{"encoder_arch": "ecapa_tdnn", "input": "mfcc", "vocab_size": 155, "encoder_kernel_size": 5, "encoder_stem": "single", "text_encoder_norm": "layernorm", "text_encoder_bias": "none", "learning_rate": 0.0028, "beta2": 0.999, "eps": 1e-08, "max_grad_norm": 1.0, "max_steps": 3500, "final_lr_fraction": 0.01, "weight_decay": 0.2}
Rows from block 11 of the audio encoder, named by matrix and row number. Each number is 128 + 32 x the weight over its row's rms, rounded and kept within 0 to 255. All counts start at 0. After the name is the row's rms in percent of the matrix's.
# mid20: scale 3 width-5 conv, dilation 4 (encoder.blocks.11.mid.2.0.weight, 80x80x5), inputs 0-26, a 5 kernel for each
mid20.34 101 [134 141 142 149 149 105 109 105 121 143  65  46  38  67 101 115 106 100 106 100 115 123 161 160 165 134 161 156 126 118 129 127 139 158 152 123 133 141 130 128 135 132 140 133 138 113 107 131 134 152  83 120 114 123 143  70  83  53  66  72 103 111 108 113 128  89  81 114 136 137 159 168 167 173 174  80  60  38  66 112 137 141 140 125 123  94 128 122 122 117  94 108 129 138 129  90  94  63  83  97 131 131 116 120 131 106 132 130 113 115 103 132 157 134 136 127 158 159 142 152 141 122  99  99 116  67  80  65  81 118  99  98  94  98 132]
mid20.35 111 [162 111  94 113 111 116 102  77  31   0 120 110 122 135 154 105 118 134 125 132 133 100  80  89  81 140 134 127 119 109 140  92  78  86  77  95 105 109 110 117 139  99  82  91 102 158 109  82  77  57 161 132 108  80  51  76  77  85  96 106 110 109  93  51   0 138 130 121 122  81 143 143 136 144 145 147 127 130 136 128  93 100 117 134 131 122 133 144 125 123 127 105  99 102 110 124 129 147 143 159 102 122 125 134 125 128 133 147 136 134  70  90 112 118 116 154 150 159 139 139 146 175 195 211 236 150 136 129 127 122 145 149 166 183 200]
mid20.36 083 [134 109 116 127 125 135 129 109 134 159  35  32  40  83 108 113 104  94 100 110 120 123 165 174 177 139 150 151 132 121 116 106 118 137 126 135 131 140 132 135 107 109 122 135 121 109 104 122 133 159  99 117 112 111 138  93  75  60  59  65 129 129 104 109 134  86  65  85 123 120 146 166 163 166 158  76  56  56  76 127 136 128 136 135 136  96 140 144 128 125  73  87 114 140 119  92 110  88  94  99 128 117 102 110 130 122 159 142 137 132  83 119 148 137 127 131 163 158 154 157 126 100  81  87  84  69  70  78  94 111  94  95  90  98 100]
mid20.37 109 [115  82  40  51  42 109 127 131 146 157  70 106 138 139 125 168 132 114  83  66 115 111 113 118 124  93 126 125 122  95  47  60  55  56  47 126 126 128 127 133 111  78  37  34  51  91 128 135 138 120  89 113 123 128 153 242 205  84  74  87 108 120 117 115 119 133 138 134 148 140 101  91 104 108  98 101 131 126 124 141 132 127 120 124 125 135 142 170 148 152 149 149 105  73  69  95 115 140 131 129 169 150 134 108 103 184 150 168 169 179  78 121 145 154 125 124 127 147 145 144 116 103 101  89  69  71 124 149 157 165 122 112  91  95  70]
mid20.38 098 [156 155 160 108  73 153 145 140 149 183 101 100 104  79  88  92  93  86 106  95 130 123 141 121 103 149 127  99  91 121 156 160 169 133 106 102 101 114 121  88 147 133 147  97  91 129 103  99 125 158 157 132 122 140 165 101 113 146 117  83 146 154 141 153 183 152 153 136 160 171  86 111 104  72  77 160 168 153 128 106  94 100 100 116 117  66  74  99 131 149 132 141 155 130  90 110 118 117 109  62 112 103  77  54  62  70  51  29  73  98  98 107 126 117 110 137 134 114  95  95 131 137 137 122  94 124 156 159 145 163 169 180 161 147 136]
mid20.39 092 [136 135 135 142 143 107 117 113 119 144  53  43  57  87 115 107 106  93  97 114 117 136 150 173 186 141 153 133 117 124 131 143 145 169 171 137 140 141 124 131 134 134 140 145 136  98  99 118 146 173  93 128 114 120 157  77  83  61  62  61 114 113 122 114 133  84  75  92 111 117 169 181 176 175 177  65  46  50  75 130 133 136 134 128 131 117 151 153 132 118  98 116 128 136 129 101 101  79  74 101 129 121 111 124 121 117 144 139 123 126  84 102 127 115 113 139 167 157 154 161 134 102  83  99 100  60  68  69  72 107 110  91  85  95 103]
mid20.40 090 [172 172 170 139 133  62  85  82  97 134 123 114 108 138 156 114 133 160 157 135 166 157 142 132 123 101  92  99 119 155 177 155 160 154 160 133 129 109 117 125 140 149 157 144 145 164 145 145 148 122  97 109 128 141 142 105 138 145 115 114  69  76  87 122 142 101 125 152 156 160 126 126 105 119 174  81  86 100 140 156 142 155 174 122  91 126 136 156 124 115  82  88 117 122 140 110  90  92 137 126 125 126 120  99 111 106 145 187 147 119  81  71 107 135 153 115 110 105 113 153 142 123 122 119  97  65  25  38  99 136 168 150 166 147  97]
mid20.41 107 [144  94  91 102  91 117 107  70  29   0 122 131 147 152 157 110 124 134 129 132 135 110  91  89  82 144 134 132 132 115 146 106  98  94  84 102  98 101 115 126 133 104  73  78  89 165 115  97  80  57 171 144 115  91  51  91  89  96 105 111 115 112  88  61   0 136 125 128 117  86 150 140 144 146 147 136 126 132 137 128 101 105 123 139 145 121 146 155 135 123 127 109  91  98 105 125 144 162 162 177 116 137 144 149 127 128 147 158 137 133  85  93 111 125 116 149 152 158 141 139 144 161 191 214 231 143 127 119 124 116 149 156 175 184 184]
mid20.42 105 [142 165 157 145 106  61  67  82  90 105  91 107 103 104 123 100  88  85 108 131 157 153 143 145 108 166 139 104 114 132 146 158 153 150 116 151 143 127 102  83 160 165 172 156 111 123 110 120 154 189 110 120 128 136 131 130 126 137 108  55  83  88  86  89  92 130 137 141 161 178 127 122 123  85  60 102 132 118 107  89 102  78  68  94 126  97  72  88 142 181 169 176 178 162 108  84 125 114 111  99 133 123  97  66  36  63  36  34  63 121 125 112 104 126 145  97 109  95  71  70 126 133 130 122 129 117 134 145 141 158 163 159 143 138 154]
mid20.43 097 [141  92  90  93  83 121  97  75  28   0 139 123 141 144 167  95 120 127 123 123 142 117  99  89  75 131 137 140 130 119 137  96  92  90  82  93  99 105 114 119 145 100  74  80  83 167 127 105  87  59 172 139 120  98  53  88  80  92 103 118 111 109  87  52   0 129 124 122 117  86 143 145 141 140 154 134 115 129 131 123  94  92 124 144 137 132 142 154 138 133 125 104 101 109  96 125 145 154 165 180 121 139 144 148 143 138 147 160 148 135  95 106 114 128 131 155 156 164 139 139 147 156 185 208 226 149 127 107 110  94 140 149 162 171 181]
mid20.44 100 [138 131 134 139 159 115 115 100 124 158  78  56  47  78 114 121 112 105  92 107 116 132 151 164 161 125 144 139 118 134 139 139 146 166 174 134 127 138 132 127 128 133 126 125 145 111 114 133 138 159  77 125 115 126 147  63  68  51  46  62 108 121 118 134 138  66  64  97 126 129 149 172 174 166 174  90  49  32  77 129 138 135 134 125 125 106 141 151 136 117  78 108 120 125 126 121 111  79  84  93 145 114  95 121 126 115 149 149 127 119  96 122 128 113 116 132 156 169 155 151 143 123  87 103 110  75  66  52  65 103 101  94  87  92 109]
mid20.45 094 [144 140 167 164 143 151 151 154 143 141 135 129 120 123 124  82 112 129 133 141 151 147 155 152 124  81  63  75 104 108 164 166 175 178 133  76 123 146 132 132 170 152 174 178 168 126 135 134 123  72 172 141 124 117 111 142 165 191 197 223 148 134 134 147 165 144 128 122 106  73 155 155 127 126 115 166 151 143 124 135 126 131 110  91 112 163 135 103  63  41 138 147 154 153 155 147 143 131 128 118 124 148 176 194 242 102 105  70  61  77 155 143 129 100  88 158 144 110  94  78 141 129 127 121 114 157 126 125 108  88 119 115 122 100  94]
mid20.46 115 [ 53  87 131 189 206 118 157 169 154 150 114 109  92  64  51 150 121 122 117 143 133 109  95 120 136 118 158 132 124  81  75  80 111 159 174 165 151 131 116 134  73 110 125 182 184 136 143 118  78  60 111 138 148 176 175 179 168 105 125 130  87 152 182 177 158 108 134 138 175 192 174 172 151 136 137  90  88  82 100  90 147  94 109 129 132 162 156 127 129 144  89  75  77 122 163 136 138 113 103  74 150 143 129 127 101 176 153 141 165 153 145 120  70  51 107 145 160 150 156 147 129 128 114  98  76  17  65 136 155 154 137 172 154 159 134]
mid20.47 099 [165 195 166 123  74  40  65  85  96 124 136 125 103 109 116 134 119 120 121 113 146 148 111  99  82 123 104  88 104 149 155 167 133 113  79  83  78  84  85  81 163 195 175 138 124 157 150 124 181 209 106 132 143 126 125 158 150 163 136 100  62  82  76  80 107 107 128 136 155 151  86  74  72  58 108 108 124 115 126 125 122 120 125 108  97 141 118 113 126 146 141 151 151 131 107  91 102  88  98  95 136 111  69  53  60 117 115 101  88 107  99  97 102 101 121  76  71  46  55 113 124 125 110 106 117  80  94 115 124 150 142 155 137 122 119]
mid20.48 098 [137 136 139 138 138 109 109 102 116 147  56  50  35  73 108 116 111 102  99 105 109 132 160 177 167 141 156 145 123 128 128 125 132 144 154 130 139 151 130 129 128 139 138 134 132 102 103 128 138 162  88 126 113 111 141  75  78  58  61  70 119 117 113 112 122  86  71 107 123 127 151 178 177 171 165  74  51  37  82 118 138 143 146 139 131  94 141 145 130 125  90 106 132 146 127  94 104  74  87  95 134 126 101 122 125 110 151 142 124 113 102 128 146 133 129 125 155 158 141 153 139 121 100  99 106  64  73  62  70 119  94  97  89  97 117]
mid20.49 081 [132 104  80  77  71 134 122 136 143 167  34  34  37  89 117 126 110 104  94 102 125 124 150 154 159 140 168 166 130 114 133 112  87  84  83 133 139 161 158 151 115 102  97  90  96 114 109 111 120 131  85 103  96  94 132 110  95  97 107 114 120 129 128 131 142  83  84 102 120 115 131 153 160 164 152  75  73  66  88 115 135 142 135 130 112 100 121 117 112 110  77  70  84 107 110  80  94  79 106 114 130 132 122 128 123 109 127 106 100 112 107 147 167 153 136 108 142 151 158 147 124 107  85  90  89  71 107 100 113 126 105 112 114 101 124]
mid20.50 104 [185 182 182 193 152 148 124 115  87  32 147 170 174 170 163 121 153 172 174 177 151 157 142 147 138 121  68  90 122 115 211 203 192 191 155 126 143 152 140 154 176 180 169 180 153 154 139 106 100  99 124 125 119 114  81 107 106 100 120 133 146 138 131  94  61 145 138 129 124 103 145 168 173 179 159 161 177 178 165 140 119 112 116 119 111 109 117 125 145 127 185 180 164 170 160 137 154 165 168 171 146 125 134 162 175  92 146 161 155 109 133 119 121 168 194 124 159 165 150 115 112 112 120 131 125 241 228 184 152 103 100  74  75  85  92]
mid20.51 111 [161 150 159 132 123 117 124 133 137 142 116 115 110 103  73  93 108 114 124 123 134 142 150 108 104 127 111 125 141 137 163 150 154 119  96 126 146 146 143 140 169 143 169 161 138 116 137 130  61  35 123 111  93  81  89 169 160 171 185 202 121 120 128 137 139  88  91 122 109  96 114 117 114 111 100 125 136 138 128 116 130 115 118 122 134 121 108  64  50  37 140 132 148 139 144 107 115 101  99  88 133 146 155 172 196  89  69  39  45  56 154 135  98  97 107  85  82  70  70  61 129 141 151 143 142 108 122 135 110  75 126 125 128 130 120]
mid20.52 107 [123 107  85 110 123 147 147 159 186 217 104  89  69  75  83 179 149 132 102  87 122 134 141 139 128 139 202 164 132  90 114 108  90  95 103 130 133 154 137 125 117 111  79 106 113 122 152 150 122 101 103 118 123 129 156 136 143 105 104 112 149 155 158 169 189 119 142 137 158 182  85 113 108 118  86  99  88  82  91 110 149 134 125 113 104  58  85 121 150 137  62  93  95 111 126 107 102 116 122 106 158 143 116  98  74 117  79  78  98  97 151 169 152 133 173  64  88 122 144 129 112 117 133 127 104  86 135 149 151 199 127 155 139 149 132]
mid20.53 096 [145 142 130 143 153 110 109 103 129 147  63  49  43  91 116 105 104  92 101 108 134 149 159 168 182 131 138 136 114 130 146 143 149 169 170 139 132 136 122 126 125 131 128 132 136 122 117 130 143 167  91 132 120 135 154  78  76  58  49  57 107 116 106 119 144  72  72 109 131 129 171 186 184 179 175  56  34  35  81 127 136 137 135 119 127 125 160 150 130 111 101 111 115 135 134 101  99  72  77  92 125 110  98 112 129 127 151 140 122 126  84 106 123 107 111 144 171 160 154 157 137 109  99  95 105  58  58  47  68 115 102  99  87  91 107]
mid20.54 109 [131 129 142 138 114 115 123 141 156 155 121 119 126 112  96  72 114 125 122 137 131 150 159 143 100  87  80  77 110 118 134 137 142 124  81 100 122 128 125 130 164 150 165 169 154 129 148 151 109  39 149 139 140 131 113 171 178 190 208 255 110 122 138 152 171  99 110 125 118 107 136 124 121 131 138 126 126 133 126 116 120 121 109 100 125 161 135  93  65  43 142 130 144 154 156 131 128 122 113 100 156 170 179 202 254 118 114  70  86  79 137 123 107 100 102 129 113  97 103  87 128 131 127 128 124 113 109 121 108  67 118 112 115 114 112]
mid20.55 103 [ 83 122 146 154 152  99 114 116 126 132  93  74  77  93  91 110 103 111 113 116 138 133 137 136 135  91 101 115 129 132 106 107 139 157 185 180 152 131 118 127  64 104 143 150 167 126 138 151 127  97  80 103 161 176 185  88  98 105 104 106  68 102 123 145 161  80  98 148 159 162 110 127 127 118 153 112  92  90 112 104 106 102 130 124 113 110 120 132 133 132  84  60  74 105 146 112  98  86 114 120  94  99 105 103 102  80  96 122 146 151  94  74  57  75 108  98 106 122 123 145 157 156 148 148 145  79  67  59  78 134 126 140 162 175 119]
mid20.56 089 [140 127 130 128 130 122 127 123 146 152  56  31  33  62  95 112 116 109 105 114 117 109 139 161 164 127 157 160 137 128 123 129 129 130 138 130 140 153 148 138 122 129 130 132 144 109 107 126 120 137  90 109 106 124 144  81  85  63  77  90 111 129 116 126 144  73  64  89 124 138 130 170 179 174 171  84  66  50  74 115 145 144 133 129 125  94 132 135 121 116  70  69  97 123 123  95  94  70  81  99 130 121 110 123 124 117 144 126 127 114  97 129 152 133 143 112 149 153 149 152 134 122  99 104 102  59  75  71  76 120 106 103  94  99 129]
mid20.57 092 [164 174 185 162 126 162 159 145 132 137 102  95 123 127 147 103 118 138 160 152 151 162 165 151 116 104  53  37  61  78 159 178 183 167 139  99 132 139 133 118 176 155 170 141 119 117  86  91 116 113 214 163 135 139 131 148 163 172 147 145 165 141 125 139 139 182 165 139 132 123 175 178 111  77  65 162 153 144 143 131 103  94  97 113 130 100 105 120 142 142 167 185 186 154 132 162 136 148 160 138 131 145 153 164 166 130  94  78 120 128 102 101  96 105 145 189 163 107  83  76 147 140 114 118 101 177 164 160 161 142 174 151 137 104  76]